python train.py --residual_init="zero_last" --muon_scale="match_rms_adamw" --nesterov=true
Rows from expert 13 of block 5 of the image encoder, named by matrix and row number. Rows with one number belong to one neuron. Each number is 128 + 24 x the weight over its row's rms, rounded and kept within 0 to 255. All counts start at 0. Numbers have three digits each. After the name is the row's rms in percent of the matrix's.
# gate: expert gate (encoder.blocks.5.mlp.gate, 16x192x192), inputs 128-191
# up: expert up (encoder.blocks.5.mlp.up, 16x192x192), inputs 128-191
# down: expert down (encoder.blocks.5.mlp.down, 16x192x192, transposed), outputs 128-191
gate.87 089:134130168116084124097120163129111154114139129098121153125113119114133070147127101133139114123127140153122130093083102128115120118122148115133102136131109081150153138167131105160152125144117157
up.87 083:188096088135154149112114117124114102104158145149135127150136128117128137132116179107127119159129108131108101129168127134147144159108124126111163095136103165131150088121125144075145137087116110
down.87 092:148117097155130107157149120062138142116097186142118140117128131128131139135115118099099127120087133150073099113132135111109147084112106106109110146131141145152113094124124114139146120139119157
gate.88 096:132097111113153144083177150123116113108131123125116116099134097152114107131074135120159115116139131131145142132131149137124108123086071117100063117091137145134136151135133134111120147109203137
up.88 095:129100125114143113137118140124146143126149107127135134131150127094139125119177133113150123119135145167128109174140123101127150105160182148130164113148123141112129105144121120136148102130133134
down.88 084:087132134135151142089146113181129118132099074131106084130115179135106132133187154118120102125126107121151130112113102188131142124081116154123091095150096120144115130132155189161130103175143088
gate.89 069:106126125158111137126148152143104122143125122189123117120150124152152145083137102124101127195160138150087151126143165117111139133156114155106127105075116081135140142151111127117133075122125119
up.89 084:138138090161156125121160201150100109096166147126127105098144148204100125157145139095138118166151114131131130127166124138093099131137132092124135157101154124136126132115072193163101129142161136
down.89 072:105120153111141153099111165117114123102146117155142136135123119107133171128125115104140089131136152141155130122113108095126139092137130150090148165106112138134124105112122121127153067115120124
gate.90 054:126108136162119111106118126138135122150157103116134061153140113155127124064153101137114117160078113147145136151145084119139119128147158146170155140136160107125134151115146090138124166139100136
up.90 061:151122107126119144157164178150149125122113133103118125158166134125138135116134136150094101151149127111145121117100104094093072150133144139135163130150144123112129167127128142140088130113155113
down.90 055:130101096109159139138102170142162101111137093133132137138147132144119154088079153097140119121126146118081169146158095132144105154155162095095131079129119102100168150134105145106160135102116132
gate.91 095:116158164118118166125107126125075097092118131141108162122142154121150187124153129128114122119100132153095134152114158137113110137154127120105133145083098122126111124142144151118145111144132116
up.91 102:141159120121130105115068129172164095083108153156113142123168105097118147087152112164130147121086142173139146078078099152126135105145107136100108135119121144134125152159137143096119090107121117
down.91 097:118150143113136113107129116114127115133140141093070108151152144143139130115119118099092134116111130148096138150132179108096139113135169182105110144140114113119147087135148131127122099145143159
gate.92 045:069110110127122160121092084122139152123106097091120111139167123134124102127082161152152118161147106142144102116130139118125117141152116090172121112093154106058154149154148183139121119116137147
up.92 042:172154080126116082106150100149078170120159151134123090133143166128112130139166123108159069109120120091084145102132132122130125088163111098119138126108158128153135118102121114072124114106116116
down.92 047:126094124144094123163154081155116148112160136118092139138122145106134112161096133141127095128138125116143090128123098160142143113115152106112140169123151092128102132081139127110118121107089141
gate.93 045:137124122164158120157086078085156196104125103121104154132127095138126142097126139169142079126123139176162102090115155131165121149147118161151144158138161092095138186166074130091102122142143163
up.93 048:106109123139154142091142112125120101164158160136105186145125099157129161119084128115127121102140152170073102157128130138096137185086144138101113160100134120070163124140092138095114134146125141
down.93 049:142132135128119088147144127073082136154148120126172130128156141122143138117130113133125140093137119099106115126162152125107150104128149105106129129107086085120143153154099087143133114147177146
gate.94 048:124124121129096130145091132127151168151105093109155120089175163087128098112126133164122105110145159118140105145157118112144113121052115077100130133077142129122126127146153087101139118109143128
up.94 051:108148115142120139094065176118109125119133121111136148134116127153117132107118104150158157147140161141089122107131103092103131116167155096137125119131158131103164097170100127166099111081133123
down.94 054:085124108136076086124133108131119143136098116115109177128111099119115140146131137151156142095149181148120129098131148132152132126149139121139116111114087141078121133088119172177138122144122153
gate.95 040:132126128125142147117123096132140172085146101115166118120122141125152132104172126105125086114126171112130171138119122141138136141160154141138119133133120113063165149106138147129115110100155131
up.95 047:135088161100149129125123146125112128064129124153078162140114139147129093093130157067062120118140147138102153121099103128171090140122130120106129118140146112099114125081132107107138130108119093
down.95 044:145132117151107145122173130127155146117150141144108138163141133119092114095131069141130163116116186141115124140113135106168110146125142114104122154155142140105098125111156134150133108142110145
gate.96 079:125150124162122103125130114095117136155073129151129160129154123126114167147111149132120150099128165142127088135144083113135108120121099116103148104121137158149159079136133133107119085142141118
up.96 078:127128115110151127158131103111101123123168135104147122126121179128164093103132098133120123110122138104165142143099140130145128098158154071145166149164129152102107124111077170160135145147082132
down.96 070:133126140137141145150107111122072125123140076121103172093148186107086117153166121156099171128077087148139133108125113128093171109125124133131111121152145153122114162139111083107123118172131125
gate.97 076:108161115136139153113144125123116139145155100108111186112129088103134145182100157117123125139098109119160130120101174131131103095136149150132176148168150151121109137117111111152124108123133134
up.97 080:124131116107132119114134172127162115130127137099132098140116126144142105134113129087116130128149146085110171104156146124156128123109112157105140145110108121118128101122142111144135109133161124
down.97 071:155107139125141147141110131148160108134116084120128127126178114107115135128089133133097107175103146116139141146147134147149089149118123114114092158140131169159161146149145126093105104082111144
gate.98 047:140126143090085152143115134076158093121153141147131137119104147083169096150120151103111164115162138117144151161104102138110132130133159143144102128093120100139111113130179132116121123157116139
up.98 046:126133132128126136120160115122146101083088119139133131154165109084091144080164087148154108132123110154134126167167137149113143128095107118124157115143113145131149134169132107129171100123149141
down.98 048:153161098151145136125154081111102146113113109144160110113118132133185132124144090125128119113121177089164114164128151131094114145157099108122103141103132148126117124076150161122118111144146153
gate.99 106:171136086136110082141150077139141125146114118121144123125101149136126120136138107140144133143138163150143126099155151199103172093098123147129079123145153123119122125107138106128091181129126142
up.99 115:127106106125101123127170104173160133186061098106188121118118171116107127167092104137126141116122153115125129085134112175117158100123092159120103145116143115139151129122117105134092171144094152
down.99 116:085109147132108137167155150140151131115119128147139121097158123077099125129150133131172102138124115145107118129131130143109139147163139127142148116155135205126129104151150087125115109172106096
gate.100 057:115086131140146119141116106127154112133084134141130175113153134120125136076143076160124144120140147146095137130145110159152130137156156131120132114125125107124121108077116146171118091178098142
up.100 051:087098169111123170162086119138106123117154102145129209127161152170128145147147097128124113128144155121142124141138125141094127115142116117071133129134148065130153105141083127125145163129125135
down.100 058:116145092100136125130154171140123153115104115142131145152124147121116091136116099127102102121154120113125111131085160128080162128172165132161095155142134161148121129127134148146133162118092130
gate.101 089:126155113146121148105145133070114086139129152146121105129154127142141156138123105177185118142153113093105110085158131160127089166103120121123152113141122098127055167107135157118163110124131113
up.101 086:156106156116163107132147115150152157094136147075145107140168171151147119140146124111109111075108168139151176122164102171135147093153121099139081118126137141137156090132096118121132144086115113
down.101 078:132127151137149110123098115131123104128145160126130167115159161152159134109112131155161137129140121148069126103145134170084110143120098163144057115120081101159118146166134102126125134152128173
gate.102 056:136111113132110089145138117134127137128103144115144098151131117098132118093084121157106088168104108174147129128101134179167151172153108134112159115163156092121124137086105143128111100091156140
up.102 061:130082136085144106120091139166135109096124118115125114144144123111108159116168158141108116140120100127107133119129145185159114159113089105148169141127148120136131092110139127126080082133135120
down.102 060:111119136162134145115133106144114137108130090109141147119116123123136154107157114139123142129159066112140164120140164177121176158148103144150132156136113087136123129114085121153105115102118129
gate.103 071:092091157130153106130091158098132141133135103141125175123083133109138143083180154108115097117157116129100114128131164075142154144137138101127158108126132122123105139137068153142158136088129097
up.103 082:146135144098133133113153081121142141103146146116103163088137112127148125129129084117136128122071093175098096142089173106192093088132152132162135131132120131143099128145096145154109106116125149
down.103 078:126086098108136118133130132138109139127107170191124102138147110116122123117066102146134124096140119136153121101150133100152161161145100149095141107073110156147145084101057092126155126157085134
gate.104 042:121154173094126132141125096073134166119121143108144145112127160144129112137165128104159130132123173135155128149122100087121121114130140093111068167160103165121140122116141156111122134122118131
up.104 046:146094157116148104150134128138062141088128121110161127153161134144174102137149098142134085137131138135152102148126076096089097147124124100085127110176136109153107109113141144107114097170137102
down.104 044:107161149102090131131156142153136133137133111090124125150149157118187094131151150124153156135105159097135127139107152124155127144136129123143105149125156152155153070154140077140155091130177120
gate.105 094:123140134136145135105115121110081138129144135102121124168076138128099158139097160110138168161139100134117103149158131130104148117097131115128102140145113130151064126112140136119144162120168133
up.105 095:144130133130171103108119119103052099096090106140123128153130170132123112143098159115127139137144184125120084157158124155145106141111116124095138139149106105136093155137111140116171152145076105
down.105 097:135098144097115112109108146108112156076181187119124159111083124160147121128093134103159137137140149122112080138135104083134120121150108146147107156127115136134111141164132142136168135177125124
gate.106 048:123137134109112096199113126137129128131104078135115124141163108084152145114169122141086160138144100159121143127113157101125155133104158137150122120150088111125141148143106129134117120129150174
up.106 049:096119151147114103134147124124122119107099153112112066124173109069110131141152123136140126107154097164121120127139112109160130149087138133094119106136119082143128157130150141134139105168055150
down.106 051:100156109125126149148112101113116140110128099113166138102131154141149200106140140113106151106134148173130140160140150137173121128093136152161113121139139127099138138099169120143176171102148158
gate.107 171:113145119151132155143080121121105159112134120136119158178136148145105131090127160106166129122086109155117102144145089103115138095159104122109131105141146159164115070151155098116118118135160146
up.107 162:138113120116126093138164122144162100156112131139149124068112114103172147130117095145128114158152139135159152125119164160126125162124163150146097139103119092079149157123117141147113138113093101
down.107 176:145140146162138142119145086156095145136185176131132170129141128173123103159153168067128132129150134127121134113118122070180145136097166155114089134106055103158124190145111138128144140151085122
gate.108 049:145095161122102147096117140135083123168097137142135143150126212093109120104135154107129157092124134125146152154093127102092103114114100119127157124145173125122114097156151115107120141113118135
up.108 052:198138130115088123134107100163088148129151131154114175147144104120122136159076114125135134162109110194122130133134119127139134092129117141138093155123171145099136114165130083149127143125150132
down.108 049:156117091110133113104108132153140116120142125100126154134142083158115161083120156159189123159154164146107153103125112145151109140100123114129152118125149140176123187102101119112104177120109162
gate.109 129:144148106149100107114167133096143083196123120150102130115098133129084148165134101141116121134152159136137141139115170133071121116091183117116151136130176116128099147128138119118128109105175112
up.109 102:128163097155134139114110100123111131139179131156110096105148116121092131177114155091133156126108126161149107152107167091150091153135120114127118178112155111194083114112151144124126127122124108
down.109 107:143130163146096134115099152143052131161138109124111127120118122126162166158153139121148120125117139120114143086150118113188121143108143146139145124152104110108147121121142142176166116137088148
gate.110 073:100117085111114147106140084121164107101127138135113108124125145113120158095130127106165113154069148113142161118118145144118140110132090124157143090140137072145124106104208114110126124121139139
up.110 074:083114127148085107123090097163138135140126164118169119146130098118135148116127132164095150150164122129137110128120124129130112123144124162162125141146118123152162139111124106140104146158132099
down.110 075:127123161105129114095149105131160117139101103131107096119133126126152157198125108150148142120110138116147143158100090089122133106089135159164167127119128132114127171120144157122133136142138108
gate.111 105:172106162147136113160154124103164136104128136125136119117116119106125103140125146113104094135193104185101129125120125119080168144117142130151152148173148133139124161121139087110160118136164120
up.111 116:085134110166103159104154141093107122126141102168091146066124145153107117157128097146150184159106119105102113120160147117132134178115163099130114130122170118132100109128126140137183101138129104
down.111 102:157125101120161146082162188121147122124105158095121148124092084141122154103133145139152122136130142148083129137152164120129119136155151181125147085103142115109127134088160082106141153143121177
gate.112 059:128140137143079111120104126139107078165115119199179159164102139115135117144138168114138095123127134114132099114196143141121074106117153097146124107141125117155127132087123139096116151126128125
up.112 066:119129127144155142094102110124115144127140125117078155120155129106131154071114144142104139142125108139064140131111123125127135146104116118111165126130117135157101109132094085125128126147151122
down.112 063:150143120133123198122136168050109129144141093119119187104081158154133172126141135138144118145153145139114123100142128165104144162138151114146143150118121107141113107133141170149109141114143101
gate.113 177:129116157132146148149118137144123150096170135147111087136175101146158093182114121109135169133106189110148140172121127124136189150107139100102140120113128097136155112122109166111181133107147136
up.113 173:092117143123150156152092165147112145107140134139102114099141120175173079148104124167122130120108206103109136148121149111118179159133117096087124108143146093101127158123091148143166142105108142
down.113 176:110133139101181125128133095143139141124133102119153110106153131128113127135161114160147148135128105171140132148140125130137123125119148142119140148187115159126105134107130090135098159127136101
gate.114 201:116102160131138096087143076170121139105110112156130159178146140138125140146097180134089091121119142128141135096121146118133117141107120158155153155129156169189114095104102123097127113153115107
up.114 186:098100169143133120098153091145138132122131120164109148103142150170106137162125149152121137138124126111147162084142139127132104158123131173158156116124156108175109063112087099128111114157135123
down.114 184:136143131112114183151099166083099169162157133079150122118141115117167092127123122110147130134125185134099122106078127164150109128135140120170145134127152143074130125133172181113142122119136151
gate.115 038:101139125156139120134156155149135157104115162118137111141131158176109122132137141124090086132133133115174149112115176169148129119139097148116126154124151123157104134116129087126126123142125076
up.115 039:091129111115119146129098153147147116127095102084113115119135161131093106145147142134149170180083109124131122127136093092098129119145141111129145149160154125155136120127165177102097091118112094
down.115 039:121147125139149144121145132070128082158135080123129157188116133096129141161136108125120095129138127086145122152150118130100133093090099184122138136166145147114095129087114168135163105143141117
gate.116 134:143089153080108146100117193146129149100127133138132104097127137123106118176145150091098165162120136111134139132121140116157127154113116143121082107078124107144143176104138108127162155161115162
up.116 145:094139120169130139174128116115143132144105095140129160147118134124166147084108119176111124120129149140117126128144144158118160120159148109118145140145116147143115089139131134134105081124143097
down.116 132:130149140140127155098081102157131142125139102144103142132179127101145158133158124176112075130105135102111138114137083131161113125106158128186102143173130137152118162117127162137098138101119133
gate.117 049:122114127128124114128137120119154166099115152143172117106142154186112108100140107133168129108114174101158102116100139166140134128114124134094125137088108128145187153065132156107152106124103100
up.117 056:136134150157165112115080115129072138124077136141168155141138173145113162171089116126093157115126121157140123140141166092159152126110132102120153165144163167149095149110134128150100111145110106
down.117 052:158140154107165134139142105137145117182110100150130142067134157117130139111133110146122139126135150102151115169130175134092129134130158125115107139103130159132148112127148128115127142149123113